config.toml
train_examples = 48750
head_dim = 32
fused_qkv = false
parallel_block = false
pooling = "class_token"
projector_hidden = 512
momentum = 0.95
adamw_lr_other_params = 0.0017
grad_clip = 1.0
lr_schedule = "linear"
warmup_steps = 360
weight_decay = 0.1
Rows from block 4 of a small self-supervised image encoder, named by matrix and row number. Rows with one number belong to one neuron. Each number is 128 + 24 x the weight over its row's rms, rounded and kept within 0 to 255. All counts start at 0.
Before each neuron's rows are labels from the 100 images, of 14848, where the neuron reaches its highest value: "top examples" is what is common among them; "peak at" is the part of the image that holds the peak. Only what is clearly more common there than usual is listed. The data: streak pictures of flow and ridge fields.
# fc1: MLP up (model.blocks.4.mlp.fc1.weight, 384x128), inputs 0-127
# fc2: MLP down (model.blocks.4.mlp.fc2.weight, 128x384, transposed), outputs 0-127

top examples: delta; loop
peak at: top left; top right
fc1.29 [130 134 111 153 127 133  98  98 111  90 124 168 159  97 108 136 129 153 110 132  96  98 155 134 140 107 152 140 143 138 119 184 180 124 133  78 146 124 110 122 122 100 102 152 140 115 110 149 110 133 148 137 136  93 130 122 140 148  97 149 171 133 116 147 116 166 104 149 130 158 108 125 131 137 101 121 151 198 109 178 107  59 146 101 152  89 111 117 100 113 143 130  97 148 156 118 197 133 162 137 119 150 149 145 129 137 120 145 135 152 135 125 146 147 123 152 116 103 164 160 162 133 122 151  99 146 135 142]
fc2.29 [ 66 123  77 145 136 137 112 141 117  99 160 149 108 173 129 105 150 138 115  98 147 135 111 164 122 159 109 175 156 188 120 118  74 130 118  85  95  78 141 140 147 147 176 137  91 164 140 115 102 112 126 118  99 152 129 178 116 135 137 129 155 119 142 133 151 110 139 146 107 117 124 148 104 169 137 150 117 110 116 141 133 115 130 179 139 123 111 134 157 132 126  99 133 140 148 165 121 125 124 155 110 135 130  81 120 108 124 147 147 163 111 120 122 145 108 156 118 111  75 141 115 131  91 123 113 119  87 100]

top examples: fine streaks; whorl
peak at: bottom left
fc1.95 [149 150 122 123 136 140 141 146 131 147  78 103 104  54 154  89 132 109 111 114  91 150 139  97 141 164 140 122 127 121 125 161 116 123 133 153 157 120 157 138 134 153 131 134 101 140  78 129 126 120 162 122  91 158 139 114 125 120 122 125 145 158 104 108 124 132 108 128 158 117 150  86 111 108 173 129  92 105 139  87 134  96 137 113 118 119 123  94 152 130 112 175 165 107 145 110 152 101 117 106 115 120 100 152  96 159 107  95 100 115 114 120 165 151 103 152 140 153 138  82 160  82 192 134 118 135 150 144]
fc2.95 [152 116 128 151 101 102 160 162 127 104 125 119 116 124 143 120 109 114 126 119 177 148 137 122 177 107 174  96 135 109 192 146 110 128 125 117 115 130 130 101 178 168 175 123 135 124 153 153 146 129 121 100  81 131 156 142 164 127  99 127 138 117 159 125 141 132 187 137 113 104 128 167 133 140 117 132 150 137  90 104  73 156 143 131 130 136  96  79 154 160 123 143 162 105 124 144 142 142 175 162 124 142 145 140 148 103 122 143 110 139 140 153  92 130 144 115 141  75 118 142 106 127  98 101 137 115  83 128]

top examples: fine streaks; loop; delta
peak at: top left
fc1.24 [180 141 119 116 131 109 106 128 141 141 102  78 173 131 130  95  99 156 103 126 115 136 172 107 145 111 167 117 116 108 118 107 109 167 149 111 113 146 124 130  90 124 155 110 103 136 119 102  70 166 158 109 151 130 148  75 112 159 125 131 156 161 131 152 133 126 137 106 105 136  99 101 105 124 115 139 107 141 126 123 156 141 153 110 149 139 128  83 122 102 126 111 101 149 161 129 120 133 146 104 144 136  87 142 131 191 117 148 132 112 146 140 171 119 136 132 169 107 175  57 156 127 141 115 151 150 109 121]
fc2.24 [134 138 112 144 121 136 185  85 147 155 133  96  72 176  80 114 104 114 132 116 138 137 138 131 170 141 148 128 125 100 135 116  98 134 139 119 115 139 104 127 107 140  97 142 127 133  71 103 135 155 133 115 118  96 143 152 140 150 185 143 121 158 129 139 103 144 133 126 161  78 117 136 102 183 159 141 145 149  95 123 153 160 124 112 158 150 112 116 139 151  98 134 119  93 129 132 130 141 105 136 186 162 109 144 149 140  95 157 125 117 110 138 121 115  96 130  78 103 130 142 120 115 146 105 147 126  62 109]

top examples: delta; loop
peak at: middle left
fc1.38 [144  91 119 145 125 154  96 143 135 122  97 126  95 137 147 112 140 118 113 126 168 122 130 116  46  69  98 122 123  92 136 114 131 134 122  74 122 141 165  95 115 121 158 136  95 146 135 121 118  97 156 126 104 162 166 121 134 105 162 110 173 147 134 102 129 123 109 130 101 141 114 109 108 153 114 121 122 147 103 146 158 105 167 136 115 119  81 136 169 100 162  94 106 146 126 146 102 116 120 137 108 124  91 111  98 133 157 111 149 127  77 146 111  91 183 123 140 149 129 105 117 154  96 140 131 163 124 144]
fc2.38 [100 167 112  94 146 130 166 117 108 136 128 202  99 126 177 123 120 115 173 124  98 108 120 130 151 150 136 117 136 113 115 143 159 149 115 138 113 129 104 113  93 127  63 163 121 131 140 162 143 143 113 135 112 123 106 138 117 139 106 111 110 140 135 158 133 164 133 135 130 154 129  98 153  64 147 155 153 137 148 110 154 132 159 157 128  96 130 104 101 123  81 175 153 154 121 107 121 130 115 102 123 113  95 123 126 129  82 111  92 137 122 143 128 160  96 133 119 148  73 174 131 101 162 101 147 107 125 134]

top examples: fine streaks; waves; spiral
peak at: bottom left
fc1.306 [113  98 147 113 125 150 117 105 162 134 103  70  96  96 167 121 140  82 149 130 111 127 154 101 112  89  98 124 103 112 152  87 118 163 113 133 120 159 128 174 134 103 123 117 105 105 140 125 141 108 129 157 125 152 132 101 124 136 135 145  85  99 146 145 118 148 159 144 119 148 136 109 126 146 132 163 106 121  48 129 145 126  71 104 168 102 103 109 137 154  90 104 110 157 137 162 122 135 173  95 136 106 139 116 120 125 108 105 165 163 117 120 151 101 108 114 128 129 120 105 122 131 171 141 164 153 117 150]
fc2.306 [160 119 105 140 134 115 103 174 157 114 132 124 124 151 159 142 152 137 146 179  96 126 122 128 105 114 146 131 124 164  86 120 138 144 121  94 110 131 145 134 103 129 149 145 153 143 148 147 141 160  98 154 153 143 106 149 148 148 119 139 125 107 202 117 140 109 131  92 110 130 106 155 158 113  99 112 143 192  98 135  97 105 153 113 137 112 150 136 134 133 101  87 135 197 130 152 147 107 107 121 118 151 137 117 152 143 120 123 145  97 137  98 100 121 111 148 171 125 133 179 143 154 102 112 156  99  76  92]

top examples: loop
peak at: top left
fc1.204 [122 127  93 124 124 122 100 151 100 148 127 134 130  98 130 125 120 120 130 118 143  97 121 128 178 112 113 131 119 126 136 157 127 108 122 129  91 108 126 115 163 150 132 173 134  99 117 151 165 104 196 148 133 142 137  99 118 177  92 129 150 163 152 133 120 133 110 151 142 151 144 122 137 130 106 126  75 141 160 148 105  87 135 144 137 133 113 109 110 151 130 130 108 129 137 124 177 119 197 114 121 126 111 141 127 131 171  74 161 112 122 127 102  68 158  93 127 139 116 107 142 127 169 188 168 153 105 106]
fc2.204 [118 136 126 150 119 118 142 166 139 132 160 142 108 159 134 157 199 126  91  67 132 112 109 172 102 117 113  92 100 114 115 161 128 131  84 114 142 124 110 140 110 140 126 136 161 163 124 121  86 102 120 118 137 138 169 124 133 139 150 115 107 140 135 193 126 124 124 122 122 132 136 156 105  97  86 100 144 100  85 142 123  95 164  91 152 116 106 149 110 143  90  95 155  91 111 139 153 107 165 151 143 130 141 116  84 159 108 158 144 121 119 126 110 123 105 129 118 153 138 147  89 141 109 127 169 123 153 160]

top examples: fine streaks; delta; loop
peak at: bottom left
fc1.77 [129 125 118 123 100  95  98 108 129  95 112 123  87  95 177 116 114 146 134 119 117 139 134 124 128 115 140 144 115 113 120 120 126 120 185 119  86 148  86 104  97 134 105 105  95  99 179 128 136 130 146 160 166  99 136  99 102 140 125 143 144 105 133  98 104 140 101 168  75 122 162  71 104 133 125 145 112 137 153 114 165  94  92 107 133 144 124 126 139 120 120 114 104 126 133 132 146 112  75 103 148 113 145 120  96 142 173 156 148 138 136  83 156 145  98 118 159 126 146 104 146  96 153 107 115 166 138 176]
fc2.77 [129 111 117 152 123 127  73 127 146 116 160 114 159 124 132 145 139 116 106 154 152 174 131 170 164 169 105 139 154 135 147 138 138 123 129 108 125  87 121 150  93 114 128 151 162 117 136 118 107 158 127  80 126  55  90 143 131 125 146 175  69 123 103 129 143 140  91 156 137 124 165 132 140 145  97 125 109 117 143 113 131  94 152 125 117  96  74 120  83 113 120 138 144 119 186 144 111 122 124 149 159 117 162 116 145  85 143 126 119 132 134 142 156  93 118 169 136 108  98 124 164 124 143 127 109 110 143 107]

top examples: loop; delta; parallel
peak at: middle left; bottom left
fc1.101 [135 122 106 117 112 150 139 122  78  95 125 121 186  76 142 129 159 137 139 150 137  95 151 162 126 138 135 115 128 205 101 124 135  85 143 108 151 108 138 136 144 154 144 101 100 127 109 143 125 141 132 129  95  82 136 135 136 153 124 112 156 113 133 140 156  97 130 110  70 139 128 143 173 105  98 105 141 111 108  97  88  91 137 121 156 172 125 141 132 103 126 142  91 127 132 117 133 145 145 133 127 119 124 110 126  95 141 125 117 170  99 139  85 145 136 134 134  83 166 102 130 103 154 150  89 156  92  91]
fc2.101 [107 144 106 136  89 112 131 161 168  81 147 110 110 119  90 127 122 114 161 139 143 134  84 119 128 139 119 100 131 137 166  83 115 119  89 117 160 134 111 124 135  90 120 132  82 100 105 126  99 160 124 131 142 130 100  87 145  63  97 163 110  94 112 133 110 135 100 143 133 118  98 127 115 108 154 139 141  91 165 149  94 139 130  68 131 133  88 126  99  84 135 143 147 132 131 124 140 141  90 120 146 109 145  79 131 137 133  76 111 151 129 142 138  96 135 134 103 160 134 146  97 129  93 106 131 108  92 118]

top examples: high contrast; parallel
peak at: top left; top centre
fc1.311 [143 105 130 113 114 106 137 102 121 113 110 146 121  96  97 128  82 110 114 100 110  52 126 114 121  72 116 139 188 122 148 142 147  96 119 113 157 147 137 134 132 132 133 159 170 141 122  89 133 125 112 126 136 121 113  66 104 115  89 125 175 128 165 132 133 149 102  91 145 150 157 136  99 136 120 142 177 113 116  96 130 162  80 116 118 128  95 136 139 135 120 149 122 117 151 149 175 102 117 147 119 174 152 127 119 123  94 118 140 142 119 131 117  99  60 132 131 133 151 118 162 156 132 124 153 135 111 125]
fc2.311 [124 138 123 104 104 144 116 124 146 133 113 104 137 158 114 112 130 118 201 155 158 167  87 112 117 152 126 139  54 139 101 143 127 161 142 121 160 134 115 113 154 147 130 115 106 135 140 113 143 101 113  96  96 114 105 164 130 101 168 129  94 121 110 121 137 151 179 109 106  95 103 109 174 133 143 136 110 147 104 156 129  89 127 140 149 174 144 103 151 143 118  92 137 125 124 121 136 144 144 145 164  77 115 123  90 136 130 108 108 167 134 115 151 149 158 157 154  73 107 142  87 106 120 104 134 116 103 124]

top examples: high contrast; source
peak at: top left; top right
fc1.382 [128 100 149 104 132 113 139  78  76 140 130 147 139  85 132  87 105 158 128 183 168 123 131 147  94 146 165 119 138 157 146 123 151 127 151  89 124 117 102 129 112 121 194 126 167 130 110 135 131 126 109 112 155 109 159 100 134 131  96 130 165 139 139 139 125 106 116  80  81 106 116 142 158 145  96 125 103 111  79 103  98 135 113 143 134 117 111  65 140 160 159 157 133  95 134  99 119 107 132 132 112 140 118 104 133 144 114 135 151 164 112 124 157 121 113 158 124  72 125  87 130 140 120 133 124 151 139 138]
fc2.382 [109 148 177 132 105 162 140 123 137 133 148 122 111 144 142  98 109 129 125 122 111 125 114 127 126 116  98 146 143 139 112 139 122 117 139 126 135 110  87 137 128 149 185 121 176 127 113 104  82  94 104 115  86 105 129 185 115 140 138 180 106 114 146 172 148 121 146 101 157  62 155 146  90 115 132  94 133 107  94 162 154 167 151 124  82 129 144 119 146 117 118 151 148 128 128 159 122 117  84 113 125 171 124 131 149 114 107 124 135 115 124 126  98 103 167 150 129  90  90 118 102 115 100 129 108 133 176 166]

top examples: loop; high contrast
peak at: bottom centre
fc1.315 [107 143 156 168  82 114 137 112 136 158 131 123 171 136 119 143 106 100 130 134  87 151 159  96 166 117 116 129  83 129 114 102 100 128 111 102 121  87 148 136 103 129 120 105 125 102 163 124 122 139 130 134  98 114 123 109 105 126 140  93 175 162 132 169 114 117 150 123 159 131  79 142 142 134 134 129 140 161 176 102 132  97 171 145 138 150 165  92  81 192 163  89 108 153 130 187 110  88 128 146 113 127 120 129 122 134 108 136 134 100 139 119 138 106 114 121 177 100 127 141 119 115 115 115 100 137 131 108]
fc2.315 [173 135 100 141 139 134 156 107 129  91 133 150 165 158 104 154  88 144 112 179 122 143 117 140 103 102 128 142 162 144 133  97 172 112 135  82 118 161 132 140 157 117 124 114 108 133 143 111 143 159 105 118 107 123 110 105 120  98 107 144 136  62 165 114 149  77 121 139 147 101 144 148 122 135 140 126 156 137 132 141 146 167 114 142 112 121 163 145 149 109 110 158 109 144  75  88 105 134 101 164  95  79 156 155 139 151 128 127 149 151 154 125 138 155 129  99 106 128 115 185  97 153  97 124 131 103 116 132]

top examples: loop; fine streaks
peak at: centre; bottom centre
fc1.97 [157 147 134 136 101 140 131 172 140 157 158 141 132 130 128 136 115 144 101 133 131 149 120 117 166  93 123 120  89 130 116 127 129 145 123 111 133 129 143 140 114  95 123 106 107 114 120 129 157 145 105 161 111 156 126 109  76  92 147 137 123 124 161 121 133 104  85 117 192 104 128 157  88 158 127 136 137 152 121 103 126 152 162 116 153 140 133 141 194  65 131 122 141 146  61 124 121 133 107 110 101 110 149  96 117 150 113 103 171 112 105 150 114 143  88 147 126 117 129  80  71 161 117 151 164 122 132 153]
fc2.97 [ 70 116 110 112  87 146 144  58 124 109 123 169 112 127 128 156 119 169 163 132 163 101 145 129 100 146  91 114 126 136 139 123 186 121 142 146 128 135 118  83 144 162 118 140 111 162 117 141 112  97 139 134  97 128 115 194 132 113  98 101 118 122  94 154  98 125 130  87 138 121 141 118 146 108 115 150 136  95 141 137 180 130 148  71 119 156 137 130 111 153 106 136 154 147 162 128 148 139 134 142 143 147 144 140 167 117 110 169 112 149 164 142  84 124 156 136 137 166 107 127 114 132 146 133 156 144 122 109]

top examples: delta; loop
peak at: centre
fc1.121 [116 132 142 121 152 137 114 146 141 150 135 116 132  90 129 133 156 121 132 105  77 148 122 127 130 137 143 147 144 107 147 113  66 115 137 130 141 123 149 133 137  92 129  83 114 138 124  94  93  98 135  86  99 126 103 129  91 133 127 109 151 129 122  80 111 139 138 113 149 125 120 129 151  88  81 127 175  92 123 107 163 118 135 143 178 120 134 170  83 157 149 150  88 113 139 157 149  95  96 113  84 124 125 181 161 149 158 149 121 110 130 111 122 143 109 125 172 114 118 131 134 153 113  74 138  93 176 150]
fc2.121 [138 111 160 134 130 121 158  68  54 133 143 123  89 144 131 142 118 145 144 129 109 156 129 103 124 103 138 163 138 110 114 100  91 124 147 122 152  99 143 127 190 120 144  83 103 155 122 118 115  81 146 166 146 104 122 107 121  89 153  99 105 131 118 168 133  95 120 127 118 126 126 151 116 149 108 135 141 108 114 151 143 110 116 137  99 137 113 125 132 166 139 155 143 113 116 166 140 133 100 119  98  95 164  97 156 135 165 144 137  86 121 127 100 157 105 147 125 133 145  97  96 168 183 132  88 138  94 132]

top examples: delta; whorl
peak at: bottom centre
fc1.149 [159 122 135 145 116 110  79 141 161 107 160 140 129 177  89 151 124  94 124  90 123 169 119  92 141 135 146 142  99 164 143 123 104 102 144 160 129 107 103 103 171 122 112 128 129 144 129 142 154 125 157 119 145 129 143 160 158 150  98 143 132  68 132 142 144  98 155 139 127 144 138 130 127 149 116 144 145 101 155 133 120 166  92 127 159 147 178  86 140 163 183  80 108 130 103 106 129 133  96 108 147 144 152 121 186 139 111 125 106 135 141 104 109 143 135  89 136 132 115 142 117 162 164  98 146 134  95 110]
fc2.149 [115 150 143  88 150 154 116 103 110 157 103 135 163 117 158 128  96 107 118 113 126 123 171 140 129 122 128 139 161 122  86 137 109 154 105 104  90 157 142 149 150 107 119 105 131  76 108 136 104 166 135 139 149 126  91 135 117 133 130 113  97 194 122 113 146 166 127 132 165 108 161  85 177  94 135 112 120 163 124 154 148  97 152 137 115 118 112 107 124  87 123 111 145 139 142 149 158  80 140 114  99 139 123 132 106 147 183 172 164 159 129 107 188 139 121 137 130 104 142 108 119 124 129 123  94 130 147 150]

top examples: fine streaks; delta
peak at: bottom right; bottom left
fc1.31 [104 112 156  93 135 145 130 151 135 170 156 110 134 147 135 113 114  95 109 105 131 160 113 129 139 122 127 133  98  97 122 127  95 102 108 145 131 135 118  85  79 120 155 140 133 126 170 137 102 137 142 150 141 162 127 109 103 131 189 108 166 126 109 108 134  88 107 145  93 167 160 145 121 105 105  87  71 118 144 138 114 105 101 121 130 128 143 142 131 176 159 111 157 117 116 188 154 107  98 115 104  72 112 150 131 152 112 133  99 114 134  98  97 147  90 125 113 145 170 114 118 107 146 110 122 129 162 158]
fc2.31 [132 152 116 150  85 158 146  95 125 114 155  67 143 172 162  95 141 154 132  88 141 138  93 147 130 137 148 122 180 121 121 142 139 138 180 106 124 140 135 138 123 131 128 127 138  94 150 139 123 148 111 114 148 119 135 185  60 101 125  96 154 140 146 159  84 155 121 140 162 116 120 157 106 119 144  77 142 145 139 152 112 115 103 144 123  98 110 101 133 151 137 149 120 137 138 123 111 136 132 189 171 132  97 115  93 117 149 126 118 146 142 195 106  93 130 135 129 105  99 128 125 135 134 134 121 153 136 146]

top examples: high contrast; source
peak at: middle right; middle left
fc1.363 [138 109 132 126 109 115 126 154 162 159 143 132 127 129  89 159 147 127 111 194 117 131 144  93 145 133 157 130  97 150 129 125 166 121 124 123 178 104 112 139 124 110 140 132 131 105 142 148 154 142 121 144 178 133 114 111 132 100 133 134 150 154 121 109  94 143 123 116 129  91 137 136 161 160 122  74 116 193 168 146 138 113 162  85 137 121 128 133 151 127 160 142 160 121 126 164 140 152 124 134 100 159 109 122 148  99 100  91 175 180 116 134 174 101 113 150  86 138 127 147 103 157 125 150  99 173 114 104]
fc2.363 [123 132 114  96 154 103 136 161 136 166 164 133 133 114  96 123  94 133 119 133 145 140 146 129 141 126 153 159 127 132  79 145 115 140 159 132 114  92 128 121 133 126 151 142  96 127 149 125 165 155 109 157 140 192  88 150 127  93 124 171 133 142  91 157 109 146  92 133 139 143 159 149 137 160  95 129 119 114  80 179 107 154 115 126 127 120 133 154 169 172 120 121 112  98 139 133 112 137 120 137 110  99 163  77 149 144 111 140 139 108 101 102  88 119  61 119 138 141 142 143 113 101  99 154 128 124 155  78]

top examples: high contrast
peak at: top centre; top right
fc1.78 [135 111 123 150 117 125  95 144 170 117 109 129 130 151 113 187  91 133  76 101 129 134 155 114 125 175 130 140 117 146 100 114  97  83 140  82 130  87 124 126 115 107  96 128 137 100 115 167 157 143 132 180 165 126 153 123 114 117 100  72 146 134 123 114 159  93 153  88 143 148 146 144 100 135  85 121 136 136 171 110 107 118 119 150 108  83 122 139 146 119 126 134 126 148  89 157 136 135 112 123  92 144 142 147 173 110 122 120 146 126 146 157 110 123 108 103 127 109 104  99  74 147 133  87 130 110 144  96]
fc2.78 [124 118 135 145 151 132  96 148 144 142  96  79  95 163 103 140  89 114  54 117 119 130 147 122 164 132 107 133 114 113 112 116 132 112 133 143 132 102  91 124 110 132 130 122 111  75 142 126 167  93 170 137 126 149 181 151 154 157 117 128  95 101 138 123 115 132 171 118 100 166 121 164 108 112 120 136 157 110 139 121  53 165 134 142 121 133 122 145 124  94 112  93 114 131 124 162 131 150 118 161 101 130 143 149 109 121 115 141 124  90 130 118 113  85  93 121  88 131 143  89 103 119 132  89 134 166 140 123]

top examples: delta
peak at: bottom centre
fc1.64 [153 171 123 157  91 160 124  92  93  96 139 109 139  92 116 114 140  95 121 122 101 148 117 112 150 111 143 129 102 106 122 187 148 112 132 128 139 107 128 131 120 105 145 130  85 101 156 121 139 119 125  83 128 188 174 147 130 144 110 155 125 122 126 116 156 131 119 172 123 139 108 148 126 112  78  87 121 104  98 136 130 121 119  66 129 105 116 133 170 147 165 108 125 167 130 104 141 125 155 155 125 116 166 113  66  98 134 170 102 163 128 132 106 128 142 145 150 133 166 129 128 101 116 154 132 107 102 144]
fc2.64 [ 95 129 109 145 154 153 109 106 144 136  98  96 128 151 135 125 137 102 154 139 104 117 200 144 178 127 120 108 157 148 122 141 132 102 148 126  89 118 149 111  95 141 129 171 110 129 103 122 166 108 136 134 120 129 120 116 108  84 152 192  82 115 143 151  88  77 142 129 102 105 128 137 147 105 111 118  88 120 163 126 138 116 146 172 130 122 143 119 108  98 116 110 129 149 113 134 140 139 111  73 164 120 146 102 108 165  93 121 137 108 169 117 103 156 109 162  95 124 115 116 133  87 106 139 122 128 143 172]

top examples: high contrast
peak at: bottom right; bottom left
fc1.120 [ 92 129  73 116 131 123 114 176 102 144 145 146 108 122 102 149 120 108 111 120 132 156  98 148 153 156  98 195 127 122 133 166  76 108 156 139 199  71 141 117 127 152 119 139 109 103 143 119  92 155 112 167 124 134 162 135  96 133 121 149 127 126 118  90 118 116 147 145 105 142 123 156 102 159 152  79 114 117 143 151 156 128 117 106 135 179 143 103 134 142 150 131 137 112 113 118  83 113  86  88 105 154 130 129 143 122 142 137  96 118 125 144  99 118 103 142 153 122 126 140 119 144 122 130 148 146  97  85]
fc2.120 [131 126 153 114 124 157  99 125 138 124 132 129 135 120 106 141 127 151 141 139  92 135 141 104 137  86 114 120 106 106 109 140 140 125 128 107 100 161 170 108 108 108 159 124 177 107 115 138  94  89 169 126 116 130 108 136 157 123 133 127 173 149 114 140 151 112  74 124  98 197 111 113 105 115  68 130 144 169 113 139 105 101 164 150 131 120 115 144  98 124 119 134 123 174 156 104 168 150 142  84 127 114 165 125 109 166 120 105 181 117 122 114 127 142 120  99  86 133 122 112 142 155 174 135  85 161 110 134]

top examples: delta; loop
peak at: bottom centre; top centre
fc1.96 [157 135 166 141 117 129 114 115 132 144 151 106 119 125 125 153 123 105 119  93 130  99 130 116 142 123 161 132 122 124 123  70 184 107 102 158 116  72 126 102 117 143 115 131 160 121 166 113 131 145 113 135 149 134 120 132 119 138  94 140 146  70  62 105 119 120 153 129 137 106 138 149  63 119 127 119 121 177 121 141 114  89 107 168  83 109 152  95 108 101  98 152 124 113 127 134  86 140 116 136 100 138 152 120 137 144 154 103 140 143 156 112 154 163 144 121 114  76 123 159 113 101 177 154 139 147 118 156]
fc2.96 [144 146 131  96 184 137 145  99 155  88 108 125 144 117 138 161 139 127 104 133 141 166  70 151 140  87 147 133 140 149 124 140  86 112 131 148 122 104 144 134 108 122 114  90 145 114  95 124  97 143 155 138 115 180 155 123 120 121 128  96 154 146 120 151  84 149 136 127 119 122 128 127 126 145 130 125 121 116 169 131  98 109 108 110  84 162 188 132 127 142 158 148 106  78 113  99 165 134 150  96 113 121 104 166 146  88 116 122 113 117 137 106 161 108 123 112  93 112 163  91 119 160  92 138 116 102  81 146]

top examples: high contrast; spiral
peak at: middle left
fc1.39 [134 109 165  93 119 133 107 139 154 130 117 114 175 142 100  84 143 148 136 109 123  88 109 105 158 118 145 163 115  84 162 112 106  94 142  92 146 110 149 113 120 114 117 116 110 104 120 136  97 139  83 125 136 118 143  97 134 145 173 129 144 149  99 105 104 152 161 134 133 175 118 129 154 140  93 131 136 108  83 103 130 117  95 103 129  99  91 144  93 141 129 171 143 122 153 113 118  75  89 160 152 146 102 124 114 154 117 111  82 154 108 119 156  90 130 105 106 126 116 162 108 159 135 145  92 141 168 117]
fc2.39 [142 140 125 180 110 136 131 108 100 151 127 147 162 167  75 143 173 157 101 132 145  91 110 113 107 130 172 111 118 144 125  82 153 146 142 105 133 128 115 148 152  84 106 121 112 153  81 140  90 116 154 126 133 143 154  86 164 113 140 124 136 135 140 133  85 142 114 165 115 121 129 182 147 133 123  99 147 114 164 129 121  88 114 149 109 124 144 121  94 132 156 164 154 137 142 117 104 120 131 149 104 144 128 145 112  89  88 148 156 119 129 147 118 153 155 139 161 143 142 183 126 158 152 111  79  91 130 116]

top examples: loop
peak at: top right; top left
fc1.352 [141 134 114  83 146 122 107 117 141 126 128  86 115 135 144 104 177 154 162 156 129 105 116 102 107 120 166 150 114 110 126  88 113 156 130 159 137 154 130  89 119 146  93 138 111 121 127 161 131 185 112 146 109 105 135 100 121 114 107 109 195 156 144 180 118 124 114 124 150 126 138 143 135 131 121  78 144  50 135 120 151 114 123 172 104 165  90 142 152 144 131  96 155 140 118 112 160 142 129 132 114  98 122 140 112 147 139 172 151 121 111 131  85 104 136 146 121  94 156 118 165 137 130  94 153 119 116 141]
fc2.352 [ 78 128 111  71  71 106 146 133 160 128 137 128 111 118 158  91 148 145  93 174 139 126 112 143 131 165 160 144 140 121 149 110 160 127 120 109 160 160 160 113  98 158 113  85  96 119 179 135 122 143  89 140 126 143  90 127 138 135 139 121 129 137 105 138 104 146  92 119 102 124 148 121  77 160 179 128 115  71 154 101 119 111  99 130 121 126 115 136 125 148 131 109 126 119 151 149 106 111 120 128 106 134  99 173  99 134 116 134 120 160  68 141 120 133 148 147 105 142 120 126 138  99 149 110 131 140 133 181]

top examples: delta; loop
peak at: centre; top centre
fc1.50 [129  78  96 154 125 117 133 125 145 129 172 170 141 136 120 114 119 137 136 110 135 154 116 123 136 150 117 109  85  92 145 119 186 146 134 130 149 103 143 111 141  98 122 149 165 130 139 155  86 127 118 166 102 105 119  98  89 151 142 147  97 143 144 108 130 119 110 103 149 106 142 102 101 210  98 140 127 168 133  84 101 132  97 126 139 117 130 129 115 121 149 116 138  93 111 117 141 137 171 110 108 150 100  94 155 104 155 142 125 172 107 132 135 105 133 102  89 137 175 139 139 122 137 120 169 172  91 137]
fc2.50 [107  98 156  85 123 136 165 117 154 151 117 170 164 129 130 112 127 165 108 111 149  89 103 145 129 168  85 134 169 114 135 195 133 115  90 127  75 131 115 112 147 128 110 130  94  82 161 114 159 126 128 142 124 158 174 156 129  93 154 144 120  98 114 140 140  88 165 111 145 101 102 121 158 124  96 122 140 126 136 123 158 139 120 163 113 132 138 102 163 118 103 108 115 105 119 145 118 135 138 131 101 143  97  94 100 120 141  97 103 114 121 160 109  93 132  96  99 154 101 131 160 143 107 102 111 152 148 141]